From a checkpoint of a small contrastive audio-text model.
Training: ademamix at rate 0.00165, 5800 steps, batches of 256.
Data: trained on synthesised imitations of 52 everyday sounds, one a clip, 39062 training examples, 38.0 epochs.
Rows from block 7 of the audio encoder of a small contrastive audio-text model, named by matrix and row number. Rows with one number belong to one channel. Each number is 128 + 32 x the weight over its row's rms, rounded and kept within 0 to 255. All counts start at 0. After the name is the row's rms in percent of the matrix's.
After each channel's rows are labels from the 100 clips, of 14848, where the channel reaches its highest value: "strongest on" is what is common among them. Only what is clearly more common there than usual is listed. The data: synthesised imitations of 52 everyday sounds, one a clip. In brackets: how many of the 100.
# convs0: first 3x3 conv, stride 2 (encoder.blocks.7.convs.0.weight, 144x96x3x3, each kernel summed), inputs 0-95
# convs1: second 3x3 conv (encoder.blocks.7.convs.1.weight, 144x144x3x3, transposed, each kernel summed), outputs 0-71

convs0.68 084 [ 89 108 116 160 176 138 151 138 125 139 137 144 150  39 129 148 132 129 112  56 119 136 134 148 111 173 164 156  52  93 122 131 118 138 140  84  77 179 174  96 186 122 136 131 169 126 173 166 123 136 101 121  86 123 118 134 122 199 170 119 124 156  99 145 132 111 113 192  46 105 149 122 108 173  73 129 106 103 159 116 107 154 196 130 160 165 124 132 109 134 132 156 115 101 164  73]
convs1.68 093 [153  97  89 103 122  99 214 175 149 145 155 132 104 136 114 154 158 139 132 117 137 112 133 188 111 120 140 168 151 113 146  97 112 123 206 115 125 153 117 156  90 136 194 145 124 177 114 128 155 106 126  78 122 117 179 163 118 162  86 164 113 129 135 151 178 218 117 132 177 140 166 166]
strongest on: signals (49); beeping (45); doorbell (26)

convs0.33 098 [114 108  68  83 120 109 121  95  92 103  75 122 153 152 106  59 123 137  93 116  79  75 146 144  92 112  96 144 100 112 103 136 145 142 102 158  90 131 169  66  78 153 117 114 182 110 180 121  90 102 138 114 165 132  78 120 108 108 126 114 129 102 200  78 112 197 111 163 124 164 191 101 125 130 147  64 120 117 155  81 109  97 101 142 155 145 118 133  67  72  99 122 130 166 151 133]
convs1.33 119 [192  57 116 133 150 122 162 108 150 116 112 160  83 229 194 135  96 135 135 144 130 117 161 181 127 188 139 161 186 117 113 125 102 107 168 150  84 126 115 125 162 148 130 178  57 132 140 151 137 104 153 138 141  87 176 140  73  88 108 160 138 118 151 141  50  94 130  82 181  99 113  99]
strongest on: household (86); clock ticking (78)

convs0.116 112 [128  92 101  95 110 220 174 115 178  93 123 143  97 130 123  60 142  34 177 136 105 151 107 134  86  44  32 101 154 117 145  79 155 118 140 130 109 137 111  86 157 173 118 142 138  87 109 137 108 115 111 135 109 133 105 116 110 134  92 154 133 110  97 106 106 141 149  88 124  77 177 151 147 121 136  84  91 108  84 119 123 136 106 154 126 170 109 147 120 131 151 153 148 173 173 113]
convs1.116 092 [107 111 115 137 137 136 137 153 126 126 152  80 116 195 157 140 145 176 153 145 146 147 127  52 128  97 105 128 105 136 107 127 192 138 117  80  71 124 160 168  95 160 216  95 159 164 157 124  42  67 124 170 137  83 129 147 150 141 115 101 147 109 119 164 139 148 164 113 145 135 164 138]
strongest on: laser zap (36); clipping (31); text has "clipped" (31)

convs0.60 088 [137  92 143 145 113 137 132 124 162 135 136 142  95 164 136  95  91 130 131 132 145 171 110  72 153 139  58 142  74  63 145 147 133 105  98 103 113  39 119 115 120  94 150  77 126  75 108  98  73  96 122 115 150 176 134 115 126 142 143 119  75 123 102 102 121  27 123  58 115 161 153 130 108  66  76  72 134 119 112 114 108 120 139  73 137 117 173 170 101 107 133  83 110 121 119 153]
convs1.60 121 [147 140 103 135  61 113 139 144 109 145 178 114 205 134  77 100  30 135  99 119 132 119 160  39  97 132 121  80  74 132 105  85 133 114  89 169 147 130 124 120 100 141 163  71 172  76 156 113 138  83 115  88 130 150  43 143 120 144 130 149 121 106 132 120 117  96 148 160 134 144 122 125]
strongest on: animals (38); creak (34)

convs0.78 095 [115 127 138 111 156 104  96 183 132  75  84  96 128 109  75  70 115  98 139  91 106 184  99  93 108 130  82 157 118  97 105  95 150 150 151  84 115 155 130 115 146  68 103 117 144 124 118 137 117 126 115 136  96  78  96 117 140 102  90 117  92 120 111  58  90 107  93 103  77 137  95 153  91 136 104  97  23 115  39 108 154 105 155 174 122 138 166 133 113 146 132 157 105  70 126 141]
convs1.78 090 [118  78 112 152 155 163 129 145 126  92 117 122  88 137 162 161 105 162 117  98 143  91  94 158 188 101 143 155 180  65  78 153 163 136 165 115 103 139 143 147 107 129  84 107 104 113  78 195 169 123 112 131 158 168 155  74  74 143 181 130 120  84 121 155  86 113 150 151 110  95 143 144]
strongest on: thin (high-pass) (77)

convs0.52 083 [ 27 112 141 103 136 168 139 112 167 144 114 129 100 135 150 120  84 108 133  93 115 174 127  56  50  53 142 105 151  92 126 110 103 112 100  80  86 138 113  97 126 140 180  90 121 112 105 131  61 132 122 149 120 133  92 140  82 116 101 146 122 151  98 106 125  85 131  88 149 164 168 132 140  80 155  52  44 123 166 126 145 102 112 134 111 127 128 170 138 119 158 106 119 157 139  85]
convs1.52 092 [ 97 143 118 171 136 195 140 209 140 106 159  89 117 163 136 150 107 113  96 126 111 136 133 148 139  74 127 132 133  85 102 117 207  79 105  85 107 139 115 152 143 152 142  44 137 151 117 140  85  90 105 193 137 113 105 117  90 126 129  96 112  73 137 148 116  89 179 145  76 121 109  70]
strongest on: clipping (29); text has "clipped" (29); signals (28)

convs0.23 107 [101  72 146 102 166 160 127 111 102  98 116 166 105 122 109 163 131 126 165 124 140 133  49  83  83 134 117  76 113 131 102  89 154  84  86  88  87 100  75 116 141 128 165  76 105 177  67 100  66 146 137 147 136 151 134 107  86 115 137 132 138 134 147 100 137  64 109  73  88  73 141 109 141  99 136 109  89 186 113 128 136 124  36 127 118 195 140 131 102 101 107 113 106 120 124  95]
convs1.23 101 [135 126  86 172 130 104 156 180 123  97 112 161 124 166  88 164  75 160 112 140 112 142 129 125 102 121 112 116 107 173 128  81 205  78  98 108  95 140 194  75 148 164 117 100 120 140 182 138 133  99 139 185 117 138 124 145  87 102 140  94  95 128 201 129 158  71 157 180 151  88 161 173]
strongest on: clipping (30); text has "clipped" (30); pink noise (29)

convs0.20 124 [128  88 120 148 106 108 115 120  76 103 160 110 181 147 114 175 113 165 114 124  78 112 204 130 119 143 138 160 110 140  62 105 120 134 123 123 103 178 191 157 148 100  84 168 127 114 136 141 131 159  97  98  67 128 126 112 159 121 119  82 110 142 133 174 136 133 122 187  62 102  90 125  84 164  73 144 113 143 156 142  73 192 204  81 145 181 124 111  76 148 142 107 125  86 121 127]
convs1.20 116 [127 115 127  56 128  80 121 127 102 174 117 178  82 195  92 130 189 203 175 144 179 111 123 145 123 151 130 204 115 111 140 136 136 119 150 149 110 132 103 176 125 186 107 146 140 124  93  64 159 154 156 110 127 159 193 142 134 104  62 132 157 140 120 143 133 178 145 119 207 140 133 173]
strongest on: household (45); signals (29)

convs0.91 109 [ 83 139 115 170 107 113 143 129 136  96 159 127 171 157  71 176 112 121 131 158 120 136 162 101  82 122  50 170 150 146 112  60  95  98 115  49 120 153 124 130 119  98 109 112 107 143  61 129 156 138  76 146 150 110 140 134 160 127  94 104 150 113 157 136 109 106  88  69  63 116 127 116 120 117  93 174  52 147 106 158 165 162 132  32 126 138 126 169 137 145 132 175 130  98 124 101]
convs1.91 104 [ 57  98  78  88 138 143 175 154 145 117 115 161 114 130 106 111 113 184 112 139 139 105 159 147 139 154 112 118 120 170  87 105 126 119 137 111  93  78 119 151 129  96 118 109 125 115 105 102 191 125 135 169 192 198 140 111  94 119 103  85 110  93 102  98 135 109 141 151 149 153 102 166]
strongest on: signals (31); pink noise (31)

convs0.29 105 [101 111 157 113 108 132 130 103  92 136 118  71 136 144 124 145  96 148  96  85 132 147 135 133 130 142 101 155  50 109  61 141 125 144 115 118  56 190 192 152 129  89 139 142 115 147  87 142 119 138  78  82 105 104 128 148 108  71  79 117 110 188 164 127 133 148  89 147  83 158 110 108 102 162 131 111  95 101 135 135 133 117 152 124 130 196 150 151 100  18 135  90 146 128  60 105]
convs1.29 087 [156  66  73  96 184 114 159  99 159 185 150 152 125  79 122 146 133 110 148 116 133 112 173 138  75 143 151 130  88  94 185 111  92 121 167 162 157 147 136 161 136 165 130 105 140 105 110  73 129 189 184 176 133 138 134 145 166 142 160 134 187 189 132 119 109 189 138 146 142 129 152 136]
strongest on: animals (49); bird chirping (46)

convs0.140 087 [146 118  64 128 121 132 111  97 149 126 104 143 123  95  99 125 125 143 113 107  54 107  99 117  78 140 138 146 111  84 106 112 110 134 124 145 126  78  67  90 133 117  69 179 169 118 201 159 118 131 108 149 109 166 110 174 105 152 131 126 146 118  55 160  30 147  96 136  61  69 126 162 135 134 118 135 144 144  87  83 124 116 110 138 108 152 142 198  79 137 161 118 113 108 143  66]
convs1.140 113 [137 107 123 146 188 194 102  65 150  87 161  85 159 107 179 109 119 107 171  72 101 165  99 145 165  82 116 131 157 118 144 173 132 157 142  93 165 144 136 119 190 100  83  77  94 120  88 156 104 118 155 130  74  74 141 166 131 169 163 130 141 115 132 118 123 132 127 115 114 159 112 129]
strongest on: laser zap (43); fly buzzing (37)

convs0.15 099 [ 92 178  70  96 106 132  80  82 149 115 144 142 131 127  83 132 132 131  85 148 148  89  61  70 121 126 109 109 128 172 156 108  91  74 106  96 126 130  83  78 123 165 120 107 107 132 116  91 156 131 145 105 172 114  86 100 129 135 148 100  83 136 195 164 136  57 126 136  98  88  89  95 146 106 108 136  84 130  72 125 113 119  92  37 121 125 133 143  85  98  78 147 153 170  93 149]
convs1.15 110 [148 153 133 200 171 150 100 129 107 126 146  76 158 140 130  83  96 117 110 144 118 136 130 130 131 127 112 106 126 140 105 143 109 159  93 170 150  65 146 121 125 167 161 152 158 124 133  78  65  88 142 171  62 148 129  98 110 194 106 102 127  91 120  97 108 176  94 128 100 112 141 122]
strongest on: signals (37); beeping (26)

convs0.126 101 [128  76 182 170 139 118 186  91  97  48 106 174 157 102 137 114 153 145 126 126 108 125  47 119  63 110  68 142 129 123 134 129  97  44  91  65 136 135  67 108 139 126 154 102 141 157 100 108 135 122 120 151 134 136 140 170 102 206 135 118  74 141 111 108 132  69 107 123 151 122 146 127 102 155 117 137 112 116  82  92 108 104  64 140 131 142 146 132 120  70 137  84 107 117 130  91]
convs1.126 093 [119  97 133 102 110  79 204 228 167 133 164 145 178  51 131 101  82 139 148 150 107 121 137  95  87 136 117 122 162  97  82  44 132 154 165 106  64 146 101 160  99  77 163 131 121 134 127 162 165 102 135  75 134 173 113 159  85 158 201 131  86 158 135 158 168 103 114 143 132  93 121 145]
strongest on: animals (54); howling (29)

convs0.3 091 [ 55  61 117  95  89 169 132  76 136 117 139  79 162 129 137 138 177 101  48 139 171 131 127 100 154 143 131 168 123 130  91  75  90 119 132 158  85 152 115 140 126 139 152 151  97 173 130 142 127 128 127  73 148 110 100 137 146 115 119 147  98 131  87 190 124 139  71 117 122 132 106 166 135 135 116 124  85  71 109  99 162  82 111  48 156 105 148  63 120  69 118 148 127  87  85  91]
convs1.3 104 [ 97 109  71 112 166 150 160 126 139 108 114 134 148  52 114 116 117 154 140 191 133 122  65  61  96 190 142 125  96  92 147 150 178 159 125  89  98 128 127 162 144 106 148 151 161 120  73 144  83 165 133 143  98 124 148 139 140 100  98 186 128 117 135  90 137 158 159 108 127  94 111 110]
strongest on: animals (52); howling (42)

convs0.40 089 [140 112 111  97 130 149 181  69 126 118 119 115 147  93 133  98 129  57 147  79  81 149 103 151  84 125  81  94 125 129 102  88 140 170 130 113 103 138 143 146  92 143 121 163 165 112 121 119  99  93  90 106  44  80  39  63 135 128  93 117 174 125 123 172 180 133 136 176 152 130 145 120 123 189  98  55 152 106 138  91  77 127 100 109 145 176 135 101 104 130 159 112 133 135 118  91]
convs1.40 103 [149 134  99  85 154 118 139 129 135 121 137 137 111 142 123 143  91 141 105 139 130 125 147  72  96 226 136 150  63 125 120  29 159  89  99 154 103 135 175 143 106 155 176 103  61 101 179 103  72 130 130 131 147 133 141 207 174 181 140 127 140 116 145 148 101 179 113 229 135 103 159 119]
strongest on: animals (46); bird chirping (45)

convs0.128 085 [144  91  87  41 118 106  83 145 118  94  49 116 148 118 137 141 168  84 117  74 123 109 132  95  93 152 152  97 134 112 118 109 142 124  98  84  50 130  83  93 129 117 136 104 128 125 151  73 107 160 143 125 139  69 130 135 114  78 125 136 149  88 151 119 110 176  91 115 146 101 169  92 133 134 146  28 116 128 135  93  94 121  87 167 179 136 123 106 122  69 167 143 129 119  94  81]
convs1.128 098 [115  81 147 129 133 172  92  83 117  83 105 104  57 166 128  77 140 123 119 138 182 119 155 127 114 161 144 127 143 105 145 128  97 111 121 163 118 181 113 163 176 149 126 152  85 137 119 149 127 163 136  84  90 106 129  85 100  92 156 122 146 172 142 144  87 138 122  68 148  99 122  86]
strongest on: household (67); clock ticking (57)

convs0.39 097 [129 162 127  72 149 126  80 128 132 101  94  68  82 133 136 135 125  63 140 154 157 109 133  79 120 101 125 116 181 102  90  95  91 118 133  56 112  99 121  97 213  62 116 109 137  90 121 113 167 130 141 115 117  99  77  71 161 101  90 143 146  99 140  91 115 109 125 159 140 154 149  90 114 174 130  84  73 115 132  89 126 129 108 225 122 135  90  92 111 117 134 148  98 129  78 130]
convs1.39 095 [106 165 139 131 208 129 128  96 121 123 130  96 113 146  95 140 108 125 130 164 126 131 116 117 176 127 153 150 178  84  50 133 160 147 160 137 105 186 105 147 159 114 130 154 109 130 149 176 138 107 162  80 125 113 158  66  91  95 177 115 134 155  70 167 121 106 118 132 120 120 119  87]
strongest on: thin (high-pass) (30)